{
  "model": "image classifier",
  "dataset": "rendered made-up planets",
  "train_examples": 195000,
  "image_size": 32,
  "crop_scale_min": 0.8,
  "horizontal_flip": true,
  "cutout": 0.25,
  "targets": ["kind", "phase", "moons"],
  "num_classes": [7, 4, 4],
  "arch": "vit",
  "norm": "rmsnorm",
  "norm_position": "pre",
  "hidden_act": "squared_relu",
  "mlp_ratio": 2,
  "head_dim": 32,
  "fused_qkv": false,
  "bias": "all",
  "qk_norm": false,
  "layer_scale_init": 0.1,
  "parallel_block": true,
  "dropout": 0.1,
  "inner_norm": false,
  "drop_path": 0.1,
  "patch_size": [4, 4],
  "conv_stem": false,
  "layers": 16,
  "width": 256,
  "positions": "rope",
  "pooling": "class_token",
  "loss": "cross_entropy",
  "init": "torch_default",
  "residual_init": "none",
  "optimizer": "adamw",
  "learning_rate": 0.0011,
  "beta1": 0.9,
  "beta2": 0.999,
  "eps": 1e-08,
  "max_grad_norm": 5.0,
  "max_steps": 14000,
  "batch_size": 128,
  "epochs": 9.2,
  "lr_schedule": "cosine",
  "final_lr_fraction": 0.01,
  "warmup_steps": 700,
  "weight_decay": 0.09
}
Rows from block 5 of a small image classifier, named by matrix and row number. Rows with one number belong to one neuron. Each number is 128 + 32 x the weight over its row's rms, rounded and kept within 0 to 255. All counts start at 0. Numbers have three digits each. After the name is the row's rms in percent of the matrix's.
After each neuron's rows are labels from the 100 images, of 14976, where the neuron reaches its highest value: "responds to" is what is common among them. Only what is clearly more common there than usual is listed. The data: rendered made-up planets.
# fc1: MLP up (model.blocks.5.mlp.fc1.weight, 512x256), inputs 172-255
# fc2: MLP down (model.blocks.5.mlp.fc2.weight, 256x512, transposed), outputs 172-255

fc1.193 073:094102140144184139126086093142110137125169116171074158147096074060135130168152130162105122107143124134088179186118118153167111111110125157152159101105111181156147136156120174167132143141110116099118094081143074081147113158101079113098171183143088072071
fc2.193 066:138093140139128101134142087124177135135115174086181082141080125138099168114101149078063132145091096075133076077199114159161142135093073108155119116110133122116169089111146171102149102119083165070100153118109087127158167158123101123095114127106183083150
responds to: moons: one; desert world

fc1.60 119:180102144120151107147154131175120179170130116116154127077117160058190136189093126148157123098132101160078136071081077084143111133107184190108128146140095086069133142169179145102149085118133146132132160129120136132080138100124111123117141140145135083092
fc2.60 138:128123112136168130128118071131125194147093123134118112167104134136133127174130121198144127131111155165096129162085160122162134137115158164142119121141220120132127114135153171088102051099087142191096054103178125131122128152102101136081128108159154101137
responds to: rings; banded gas giant

fc1.430 088:126166096121151121104090122095098108142067146126128189087145100094135102175167170147138080136086133184068168107154123084121106139105169111126144122102140128185082095082173120101152092196147163086127149159116131173162143172093172155128186181148080114152
fc2.430 083:104047178104186112136157159104151156094140104159174097122120130193197135139169103163115125154132152123175132161088127130126134185113169080184113071165111064188090086130166110150163151121085120097117105108112121125099182089077130122106111140139106147137
responds to: glowing rim

fc1.334 104:104135127116099171185097120158162123168101157108158104133220081082071069094149086097154092134131084160094118115138122142131109129150178127166143178160162104176150103138128121120121173090101127119131131171093136107152106138069124119131170142174163136059
fc2.334 120:083091167102144131134151076109103165062128155138109129135136128159145147137125117106114159131142147116131145083104083101174161150182110170159098079149089098143113168104181144110160085165087155152133134166105118133147165105083120143141095122130128088195
responds to: cloud-covered world; full

fc1.100 077:124091149082139118160170084086130149174127129193071111168105136170091169090105109081103136137134091097120138152124128100166160168118186133162092158155122099147159124131149113089137103179094165128092165088135084111125105069181107165176136139108130094130
fc2.100 075:164118163098137182164086169153118121158101119103187099136129153095183123152165116148136106133120145103100104104126162121169129174176107167123176162170073119097139080096097091143134160118193174160135161145139080132079144145076091129077121140126099108156
responds to: moons: one

fc1.276 100:140101147117098102104154143132143153132113137093072199086145088045195146113126135187176135107098070164089158165090135121126051170122146106083125116157171120073171150109160105081070147139150098153124133098089111100137120135098169120121140122099156131092
fc2.276 101:173190142093157103138144047124123133171072143115137116140114160114165119135125138087119108113131128141157103149127118074184181153161086137154145086145181116126093133088148183176162042153077175174137046158142126152104174156116120082166143179092145127181
responds to: crescent; lava world; moons: three

fc1.422 107:082177160135106133111145100055125113146105153119099104148136155140151110114175060081163104128124121138160145110170130123193188143112113090137144153173121132145153086108133214093094054118146093151100088133134079093120117110131116098200157174154161079137
fc2.422 116:123124161158151119134099161177114152148198091086144120075155116199122116164125129104145135149153142072106113130098100068106118209146138175082128135083143084109122125128076087147123166144124140162105142110150145143142170104122108173140111088132102166115
responds to: cloud-covered world; half lit

fc1.457 114:099131126141111157181131070179135074115133124190084118119135031169136118125135106110121092167125140146069162107119126159148131139065197120124129056106155170141114070164143110143077157148148069065127187126090142100122097145106205130133101151150174078094
fc2.457 086:145111113102164090163114194162143121096146108144089184123066173091197082104094124170128133100137136146107151133072162179148127116129152074214054103102106128119109109116109085118115125149074081154079082174069128154164091126102103102104153060162143119176
responds to: banded gas giant

fc1.252 129:142084137181118153170109109137141126153120140136084079178182081069186150081149150096118105162150117166115148127100127093117106156110211127090119083140163122129084091143123141083080093135150073175155071106161122047104143106123162106101197114143124111097
fc2.252 106:133115142123132122137136122163125119143186159149114114195143088189120143063107124173105098128133127134120100143052178108142111103122135074145122074116070106054095091158161117081136138136105142101103097117107151121080128096151184132137154082156101135140
responds to: rings; cloud-covered world; desert world

fc1.405 081:074091121166156115101097169154108137187097128144068048129179100100149164103106120162127082183096138135102123152144182157130101121115134126161118110141174154084073092110165153100112149124147076175115097071135103155111073130100160168076165117139133094112
fc2.405 074:145100117075136164069085142113153134061156079095133127173141171151135103121090173152040162146135168140095166103130175119097142149109122143062124112068114157122070152081104162167121103143133111143148125083144163087116079147158170133142170104102090102085
responds to: glowing rim; full; lava world

fc1.101 191:120142148144124117137144134125165136114100086142068077153060077133099159109131120123129142080119062069113109151143149098111178145189153116160204161132103098137142134135140167066103097145139107115145127129146138100079120115111117162147147130105147125161
fc2.101 226:105115185103121125121129174091154108193121124093196132115084123153153123132163123086129115149095111148120137133144134187165164111144144149150151177125105105105158106085184141109133182115196118089160147198117116073147126097146151186132255118123122120103
responds to: moons: one; ocean world

fc1.447 100:154143162063143117106090119172088098110118120182172068115103108114095098153126117077153133123085129148066174144099138135140071169110197129145177126118091105171154121121090118101091133167131177095129093128171107165142149155106092100113124181116082073070
fc2.447 098:139104177132128116145152142107177158140158130158170157136117112082143146110111135152150138138141125109082085136111110119155176110164102138175159144125149128102126119151169150108185105118117099105115117192134119186099168172042118176110118130104121121142
responds to: polar caps; gibbous

fc1.404 102:153179116145103118124131093125137106084128086173131083132155115111120083123091103114122096145085117171112108153145097107152149153100161099199141120132118152156122111132134126168139130132083118083062104092151080140125118140072116131141157165134122137071
fc2.404 109:095124198104163144108158111119164179128107174134112124095135150142124127140132093100146166126168107135143139130086116096177201166129124179151142103098044076162146105153139181110173120111157132120125124206106072149130167129062102132151088138172155099167
responds to: cloud-covered world; full

fc1.319 129:122228129057125194132193149111091156113132151169192073147122083116145156203125144119137154091141130167162151141129111118138136141055133123100129111112161171112192145115150183166164094111146195173112145123150142195195113133131149092142080114158102046172
fc2.319 117:147097137072119093117199168138118105129151083128148109168088126174133119139132128144107161130127155123148139129096144208163115139138084034175122142142120123189154093152124114094130168152061099099161125133146117171156115154148099137164158155121084139081
responds to: banded gas giant

fc1.454 082:133129074154116093108134111160096069135121139139149154202141129113129190057130114099104101099118161112161104180142142169164129103138122130143149141145114138200109123137079144094100090228155163168095063130120139107072142043129140118156111149208123117153
fc2.454 087:127090104153129085070138123138189122143072231089102139089151103129131125129116154126145170127082081137104142161157120134099150141147084136115088104111095104141123115145055183140185155116177144192115169140148120114143082132123180172146083142076152175163
responds to: desert world

fc1.81 155:082139128133188109135175073082191113059121106128161123114090150165117108168160119120130159218135114078186106101111172137109140095212103141148128134118173147154159136120123181172176151211073197119106107105198099172043163085142072105089125115155155129158
fc2.81 153:085175136119175129109137097143123100078098076164101078163086105116136110104105139066135146153173156147150138137095152101171084149113145136202121090158128141146175112142089159136112138149119112168097098075141101172130151126097108109125127151157114088117
responds to: cloud-covered world

fc1.494 071:131092172166153153124116127091084120138145106179134174170138093146080100158127093068118121151095133098192182187162125098171104149124185164128132160106133113175122173084163141137101125146165118132136152090103110081142131072180173099164190126182083108112
fc2.494 071:070184090066136138100107185192138097097071102095158128155072140174120108100082184146141105076113117188163083142170092145120119116170126160156155151117049170088134145159151111086154154168121162169091150127105154081144149107179145097105129165127119140140
responds to: crescent; glowing rim; cloud-covered world

fc1.470 109:127169145123124142130165139073184164106111155156141133125081106077125123088193162134151150139107158163232174111136132145173146133098113085154107128104114137093139128059156202102109120154128101173105108135137119134114093096107141143187133128131113097101
fc2.470 092:136170151096102168125092193166115068181145160114102120121133111104116108106168127089081145077109104096111127186136089076112126132140124111100115143106166141149114110149108121115116178107155089179143142174147093082172157106093133162166154091144110108138
responds to: lava world; full

fc1.120 128:071165087066093129120236148118112092126097192157110081171114115158091170171136119158097150166132092136162143177136100163155124130052116110164178104152145084200172151105118181121103170120147143109121090078109112135156042084134121107140139165189131134109
fc2.120 112:151083129151122093085103140123105107159163119139121128136078148144155116089098179194134159112125080115109130149061130158074105132070146097085120112110044153095124133171072132154113203083082096133136127166136157159132157093113117137086155126103129157086
responds to: lava world; glowing rim; full

fc1.230 074:085185105158151104103109156128089098136141170119139106084170161161166125118163138121092100155167109114196123088166124154184162098156152097116123134100132171164151102101090182175136071195096086115175174156093110178175142112123140110119101184105082091142
fc2.230 068:134159143160071147076161103101150168108112126164119119076157095142168107135113117146099115146141143137103084165082101138198143149101157189076074176171117118116149098083105099095163138149101101087080119152144141170150104164160142134170096114118179161167
responds to: glowing rim; cloud-covered world; half lit

fc1.383 072:080085095162144189139130141126092145157090179157134133159179102127113186136092093076113139148146058172116175148132140165132059132142136087131104123112101144104145144145122142128089137111173116175143085071094133115072091101116075102182151149137157118069
fc2.383 077:159152116058075090090153160126149057119083131103100057092086117078131093086094083169147097136140103172161101103184157115123153098153167151168091185120095159096088157165125080138176174097177113116136152173131145126152117122150129190134093170084166102176
responds to: moons: two; lava world

fc1.232 075:127166093123109135135186124104138136096150086175135174171173101187118164125100107100135133088148093146137127131096166080136157161071094113167098146146124091147143118153114204093140155101145176149133141098113088186116053171127123091186158154186142077114
fc2.232 072:176124118182138150072133144140171146101182103168107121137096163105095151065122185102107163110127098098106131128169171107115134087095131171107155170109054164147113137102167078136158153074168058121115142192139136117113184150104104065098090183101053134128
responds to: moons: two; cloud-covered world

fc1.224 074:151141103113111163165121082120129155097093091157089101153113122096075098162169096138172094197167174182143081122127112124125098144079085088120080050122142090097101119090146130179135127096135133143098125140066088166099078066151123170165098154201185129073
fc2.224 070:096077099140099137127092165125141162125147173143122083180091091139143136162167143184114142189100112138099159136090183167176155075132099153129132128105082145167178147100116166126175159147173123121114073175138165140107158119126086138151109106081088092155
responds to: lava world; rings; moons: three

fc1.392 175:148188141095116136091191097108099144139116151098191133166107149140088133209134088158081192160115157137193127093163148171102121090148067111132132165147156135193149123107077196094125132144141216121151157093126110183189121131149034095139107178117127165129
fc2.392 198:105135144116158153092115221121191086086217107177124160128061124151163120055126147061125100107118121106132140110129137139189125172081122123152138166116114137110163110177154067095130122097128096102071150153124156151125114085094190158130127121149133122080
responds to: lava world; glowing rim

fc1.77 110:094123084106156071164126133109140113111165101130118127133154105118103196102100130165200137139109148115139159198099141141121089152053103078130116156171107169089145077107137132080102078147113095152083121112141157157145124100063179169138089137105094031114
fc2.77 118:145149100061095142076129149138118086123093079094133205157085125134125077131099133144054081112117086111166133125128142144120106087124115086128051103106123141064175135124144070111133128140067101075129149097076139144169114180179181159094164086083103128145
responds to: ocean world; crescent

fc1.36 094:148155123104143061152137123124113109160100069164108162098100140109126164126184157171104091140105115140113144148138163113156142113179090052091056172109157194159119155128111088117152113141136116105113116065097153149169093119114153134190148091131113149163
fc2.36 091:130137079116093110136156163071126094176060130128169172113127131124131095149131128106065151140116121117115135111134166209078155062095116051128140147111143147084134121086121164154110173105079125113168184193159092168106144094215145102092168138105125110178
responds to: half lit; lava world; desert world

fc1.410 070:164152154111191111085089158080082095176100152150089146184101072141118132152160116139169076096080122070091149115090164103187106181179110105172163113166124162112113157145080096130144179137133120083136153087103146150159141107099178116102119137163095166167
fc2.410 068:123108153094105146097088116130146081167100087098168132106110107100141143082147152111087086087191156165144129162123168142087120072062133113080125144101068106090084126167133096081098114090075135111100102182106110142105146082148165110072152116173104152182
responds to: lava world; glowing rim; full

fc1.278 169:107107077146083104147142071115133056105149164164097087112182090140085126120194105089151169089117094178122163075139090199173115071109131089144107170188123157190077125080148138087115173150166092114113111152090112121109116051166095132142178105146152124114
fc2.278 201:142088096094167132100126174107120131102140098152113140176101133132108119098102140135100140111166124128081108153097190062078126156134116122160168071078127133183113138137057125142138103140098153176167149102165136131103168129103112194140122118149062112102
responds to: desert world; rings

fc1.408 074:073087162110126141175067104157108089106137192086121127165154083128172147139121158156116169067155108168098089145131097079165083151075170087143165085145073084134188088136141128143072109158095115177169101133113140156161134090106107164183134113155153141144
fc2.408 068:132131130141159137112104110142141088099130116080098168176145138087093165145092085114090094104156104108111083075146149090166122093098137099180124135116147157121079146136089142189096097082138165118147108137100064117056111129122135198185150106111110151150
responds to: rings; cloud-covered world

fc1.160 074:128189086148155128176133123089155106129102135092178170099081110173173153088118168068117068117093152139164173079181126092128114163171122158129172117109157155118172147105091181112119164200147104095109150146104123176123142083092072107134167169104131126106
fc2.160 069:131107124148103126158154066111131138090107144109138141173113116076118106178128103096097214194165175121092177132093148108167100122106164107119144089178076139122130166112085159088105111147186161184092136109082052138166104142046121105147088116094071130142
responds to: half lit; cloud-covered world

fc1.172 091:163098159133118118122102149066092164109086153134182127100160155093085135148109116181073157112175129158160129085134153124078113137100126188108186130163122154151170116104088149098141134176079101135160148086156095124173104148123124149163123146110146115081
fc2.172 102:131126102121160084070115111065173152138113124159115079131094159113156139161132162138050090134098150151127137099147090100141131118174115159136110196150209129110158134132171162150141094143123123153106164089153155166157120124151112181174130145152092159126
responds to: desert world

fc1.169 083:075117159145093106114138093141098166162097102126083162159143119171140128177155136155135166197075096102061162116100127091149166164169107156093149155128105097099161172098123096179164115095092138149132172112088140156125078125133179150164096148150107096110
fc2.169 073:120104158070140132138162084112100102154118158147154165125135095131159122082112080093070181152164164097158168152158139080104150169131162142194174072126079163151126170136105181140124069106133169065099116145135124169067136146114155125096131187149157135107
responds to: moons: one

fc1.233 092:114144117148096155154111089144128103123172129174096057165133104110083192178125149145146143115126073099204165122118142130129133113125101120083123097139191165094095163104122151145077176218178113169095118072093086187129155067133106096176127097206088127091
fc2.233 092:112066119134100120125103180137148164206149184105161227120121156171175126164112142148113157136148142107099124155136140106127125095115091134145132088122120158141147152099082103107154150121157150136149168129121102139115080129105114095169071163083141135095
responds to: lava world

fc1.279 083:110182072104166146194182127130090159146161076128076073127171103128145200101086114151083115140092143089177176179152131162149090148109120168144120062126106110164185146115113143124135072105125111122165163073145188184110136111106178169203150089129145099184
fc2.279 075:171180158089089135101109188097188144144069052123141143175094113164136080154171087136142111103158170106120130089150064083114072104193079121113078094156130123126086164158082160099081148159127161151191167153075094076168146105094145117082189140155096109110
responds to: moons: one; ocean world; lava world

fc1.246 072:146132172128159179165092158148131163087135108102088110169141084070105138129163151076107108177125118098136094052134083176112089182095126101133170148176118145144062083174169181093144109120086135100121149149091165108075133161135133163147143132180160160095
fc2.246 065:114146079092094122110114174190162106115160190116117099118098178179073138134127172169152135156141170136139138091151105169138103137155068156120072140167136103158161076182134136075150069114079101121141181155164094090099146137163096108118120135077070188151
responds to: desert world

fc1.332 083:099139160174156112097091154088164114154151110177170162161092113208128150119116139117173124141170162030130159109103149088131081100136088125107117160096183168093093117134133152116162152167158109153138135127117159128183155163173130187119096103119094111173
fc2.332 074:093155143153182177144105074144135116104154152150108120100157108107210154155158077082096143151140135180124163162112149102125148097143151190116137150084151090133102166108152153081161089091107132174087134143126115121129110106138082173092114087142152140131
responds to: desert world; lava world

fc1.452 090:119174145115144120101156131126189144098158102102107124176166130117150105143185118113127167152097138106169160118120074189203143096151104077149136125108125162142104139100165134136097127195149102138098136163150113171125095092147138160135119148152114081149
fc2.452 082:115110123157100166107130159095182073125134111142110167149122132107144087098139108058166132161142117133130161155148163134138109166177101149131105147108144125127099119081093156110159146086162101171083131138176084121155133067050149144149109162166101111099
responds to: desert world

fc1.144 125:123117145076127101065126102170120105071156164163110100115153134180121158122119128086140119151094102076152150126101157168070090136173136205165125106160150179121098126109131114140125098104169102113115112148085107136150112125083054089074155084124085129188
fc2.144 119:140132164074195137110140077122189099109138112124166144142127134162123065133121147140106132122147108150130082104152112087178125146160110126218141129161200141139142102115114138132132146131100121118107186095098101105098178120034093104142096165089137125112
responds to: rings; gibbous

fc1.303 097:104159119109142101123170104080131091091158033139131126088139148078129193155134169127184080155124136129133175160089108199095117177109136093101173155141131158169193148158136149153091080149133116122061138122138153153141093144082178184136140090136133036172
fc2.303 088:135133103122146114167112162120141096192064090143137178134142151095095064089088099135121132165122119140099083149108145156050122116156082124141096071119162156078086106131125089130099147152067102138083156169069155140137114116198121167105137091139155168174
responds to: ocean world; moons: zero; banded gas giant

fc1.175 105:113080141130111121160115103168174120149127089175156124100075170138154177195122101115111158123138106097154152136113124142109162140154188202122153145159127100099156155175142131119131099085090095116106130144141161142097143118123119129093080159155122092122
fc2.175 128:150099161144139111132145061129128182158102120116070096149142151189116165175160132208171141155132131143112087156091186166182115136098113103146110114103211153122144117119125210078144122147113151168100039022156146157139149121077109113086114086175116136144
responds to: polar caps; full; ocean world

fc1.181 077:063148164085178162131092140164092134219106130105105119118124093083083125128161093093150135168142138134106160159168138164091089141147098189095141159105147131132130096166152158159040141175142122118175139160114135127169070165086082109128121081190129147058
fc2.181 073:126082140105162094165114087150099121134100151141179139103111136157124125169113079120091089156128082119113137073169164159143123138155127164124084110149096111179137128086118131125106110166177136162169102082118117146090164160091143161167154114084087155145
responds to: moons: one; crescent; cracked ice world

fc1.318 071:103101080109139130182099144158147091136130136150107124081148167099122155149102149175102075151178109145151157118130116174075109121104138098143194123124156162174182147112125103095173116163128095176135075079132124122166073175171149134142162155130093181094
fc2.318 067:144183084100074166152084158115102136179136144158142115134114102175125113111097169086175137146093125156084088160095132086098087093088132105095115114080066166128126076088170164096125146145166096099116148147152138124141124177105124167138137063128102141163
responds to: crescent; desert world

fc1.243 076:166180079118191164110149068132155130100053172130178104094113074152128108182155144091105186088157150124185136118164156117078153111166075102145178111163159187122157143088166143110168130083165135165084109157105092146168124129125147139155150169091140115111
fc2.243 079:166130102153109168064077063081152120140149141130170092200170146155147073063168096082137096149169141096168119089127145124137107099139138168151109170107097088118139131150106106117091147146110089149147105181090132127094195083057120112127108204133097117105
responds to: cloud-covered world; half lit

fc1.177 100:155141145086145173125118077136158132159117155119163142119150127091119129144142174102121104130167150179104105139143089126165168138088179113165151053163134108183172135130090168181141065167096116201104123134146121150070147104119076154093141116171123054155
fc2.177 098:147130154150131126103106159103159101098089149151115101122121140118189110069161143118162128132146152120121127127142130095168166140081173072144106127089114111140127099123137120107180113168065111102113089132163105071121142168108134121105125119091148124157
responds to: ocean world; full

fc1.234 088:139100139120157069120147153157073124148169129163114114104075144157098173126091088144120168115127101087154108126086123183121141136145139102151138149161104165135151105197070066153149140100183074067082081110111157176085159105179158100093090127156097138172
fc2.234 076:096110151178160133075158099180157146069156160145157082154143164140111134165117099158163105112134103157135163109087152122115122164122112165107096096116184079132141141094136158134153127172153146149166137117131076137137153082062119182149122169148171093122
responds to: rings; full

fc1.402 070:127098094139133123175127090106119103113135079147083077161187085132173091146171088077176129198096147153156121076143095136137151089127099151079176093132182136092147099112098172180100093129084087169120114099084066100097139077113138074115123115156190104155
fc2.402 067:117149117140154090103091172121158093179106106141109159080136162138107066141107086074101067098095105079137089118061080087087130080088090146100104161135100071091121083142132100101125176134079133181148086118088160159185125172141112078156173099108134132148
responds to: half lit; moons: zero; cratered rock

fc1.341 090:121070141131192174211158075131073128149094084125155117127121132152107135185073083146148109149176175090163077137111119106085088091092128097141176123131134154133182099164162087142166154102147162124141104162120168168133129114177100084110097144113132169153
fc2.341 084:120176145157097121173151169172146151156145177115079074128159082183105093074148115071164160128134116170088127167125169118193099096155177128091151106139135077146142083178053151105135072110171160148141084113173117060134148123165110133180130133112093143151
responds to: polar caps; full

fc1.17 115:090099147167131152144114105143136117137103124120065079178147038161141168110096167103119135118150038163119120121117148082159087114149108163121116069109104084115115089170093102106106143133176058106144101094072161087039138070118145108149138144139071167123
fc2.17 096:137150164142110098139129189085151070062124066132149134145142139161166150122096164133029174193174180132125103135125174133050130106131096084126116149170180138129146126088149102149121205142136165112207143126159136124139150072125103165150190124113154115153
responds to: ocean world

fc1.59 096:157133148191133108198196155081145164090118078132185100103133213066105126136184151120143161166094142108119153094114110126140165152152082135165085181111191146121144096121121172115121050125135173174084117092123084125096130153128074165089108108096099086072
fc2.59 087:143179125104098155155151174153095138132131131141117147114094158145171169119076112166155151106120134122167099121126173191130122141102185095114148105120123138147183139166115156074158132089122164179147118125148103122183128163120113217180066066084149105153
responds to: banded gas giant

fc1.464 087:128119163104145092147130113073116161161072174111112123170048121057149098154160106120173151052142109132147128186136147144164137139100156083119168115140143176163160160088074185141126112182105169107121069138172080174112125106098149082137169173158117152069
fc2.464 084:154094141104077104094093133101169094154172172098094104121161129080143122106132170121092144126163102128094084120140151070168166158158106151166113150122079088127113098120129144095119115147112105148121114200095102076160145099101115188171117121145159134101
responds to: polar caps; gibbous

fc1.474 138:119143108149092151162143077113061125115029115147159088150110136107148153170137119131122100060169144163115178118173125134096156095124117119134126131131115149140142134101157133145146160107083155128143146163085114177210133185151141102118064159117143112087
fc2.474 126:063153135089149186157141211097142085178111113124077086080112113130154117132163115135160146095129164132164100109163100162208136113069146074146141188089126134156152123135171101144120133146106133116139118073138131135137100174127152096176093101130140128105
responds to: desert world

fc1.74 076:082083130125088159132161142119184112151132113166105191087172114137102090102119095140079174193107094156103090161116116097125178161080067124103142148145114101145177104123167130079144155187151108175163094117141152122115163115146076082109168145119118093150
fc2.74 070:108071091092134183152170199115099093070110160183166167130162112108101077172093172149118122130099159132172142092137150115119163162161134147179121101155137171126091143133161118155128147113125104127115115109184150142087133075133086139112106168174176148163
responds to: cloud-covered world

fc1.3 079:140135144103111122192119122192153116102146169092139066086119119153150154082145179169157080114158063096087174137076104169094132112161183099099137082120151143086054129095156089166096111102101084089142099082102144084148110101173100111109155189136116100056
fc2.3 070:183127137101162104088144144130139167099126150161126090158131163105112122096101142167152153176121138094090129140136123172091134157084100059083103103136059139071074090100152152081090117135158101172155172183098173151107191104131100094097111101138111159153
responds to: ocean world; rings

fc1.84 092:144101121080117151117139095091114132089143119148161091159089112095081101136125115152113182078132131123105157114073118136174158159163095143189096064167089148168168056104098128170093104127135100146115124141127080146077172115138068157081169143133132061099
fc2.84 089:097115144154160127122110110106132093162141132087152176110163123084125104122091129135107119147149160110152093109197114086100187099100106078154170188103129163102145100140110134087129117106113151084101132156120101104121118164075121125097093116093154135101
responds to: polar caps

fc1.11 123:151175134164112091161146114190142119096100121135116115148170121070156113081149136088172130191061141190108182079100147127145118145110103154095160122152211114070107075169094157099066116103176099190138082136159123127121121050100101162110178100158113080085
fc2.11 126:106070149099153113157093172151100146132165153120108107198112104127156120086139135200158116098160125164105154127094182076097142117161133117172104115143105093135131102113164157152156062165088147129117100151145117081090099146133153118134148151141128116116
responds to: rings; cloud-covered world

fc1.153 115:114131103115128096157192088094134161098150109115134087120105174139163141138160153106120133189056107090189101161176159144151145131154066114134118154114168155140175146084094191149175145218092228169108151136150065177148134119113134108091118132132134136150
fc2.153 111:146128154040144156095134198130153057116135135110144105104116113135115175080128153115120147119110145173139168177163153166099069163141137100090171135115119129151146124073069138119093212110181150132129136037186145080160078122073106176123167145107116087082
responds to: lava world; desert world

fc1.247 223:136162137148149142120154097095202095056136099125205124143119153116107094135161163094110126166141110111131122117103194071087125093217071169127131103091125155108133128121145145154109091170069188181137133095138085101133166100088096168087184157159097090089
fc2.247 224:154154152064109135165147163154088080133145101134108093090131134127137160120127138132167152114105174146092176116156066187141170142113155111137163168135099131186178132125116120121145176102219124102096117097125119178190065168090123128123099132125119112110
responds to: polar caps; half lit; cracked ice world

fc1.107 074:173159100160103152175123119146170170089116100144116116074175098130170102087193122103163074151149128186123154152142120112126105161116104111108137167132163179131095166123103130095138104093180071139164095148127165174117127085166068172128114150155099182151
fc2.107 067:098141194101142183081108119173140102173109116147089092183126104085151149162125122149107150074080162175145105108164113124169138119182126106118086152078075167114138077100120156149174112116174140103184109120179161100167160099102085118100171100105100165141
responds to: rings; gibbous; banded gas giant

fc1.283 257:125120155181163149148177109104218153083099090131176142139105154130125055181150116151137190241150136107132100071113147112100159096178070175139145138179161103142139137150146157162159140221053124114152159133166111182079155091140088149116139175131142113133
fc2.283 245:128138178139126121132135091145117146114140104153108118153092117158092132139114119112103143165151118105126126134107144114127087140148113134155136105169176096137142095136029122120100142130138112139174140018149096148121198116075102120154182152132102118131
responds to: polar caps; half lit

fc1.197 071:156114163156161174186120166150171169134141115175162072099132099156170177151107120159088088128102124093111132106144074102104111113072089101171132108126153185129150101119161104126089093113131111138108097069165110084159162130079145092161144169103168143092
fc2.197 065:124179113100081194166130074095149101114162103118079154173108115145176113175100175160130132129155132135158146186109061121154130099126111106077128126175067078104092142170160118113150144174094154175171130154123081077072158079113110105159188102136103090137
responds to: moons: one; crescent; desert world

fc1.496 077:067184118117162090104138154079154180162172114092117089170162182109169161176182113127179154123102157147104154146129119123179176123112177107131158176091148137145107179122163169107163152126171143091133153119176157120111079115144093108097135097151124152097
fc2.496 069:106163089129163103161127098096084172122139140122124138125123100158195155121127106081107155149127179110090089190072064167188092148076112128122172127174165149113184183100110071118089160132158167116149107090110109170151140150173080117097108164140126067134
responds to: banded gas giant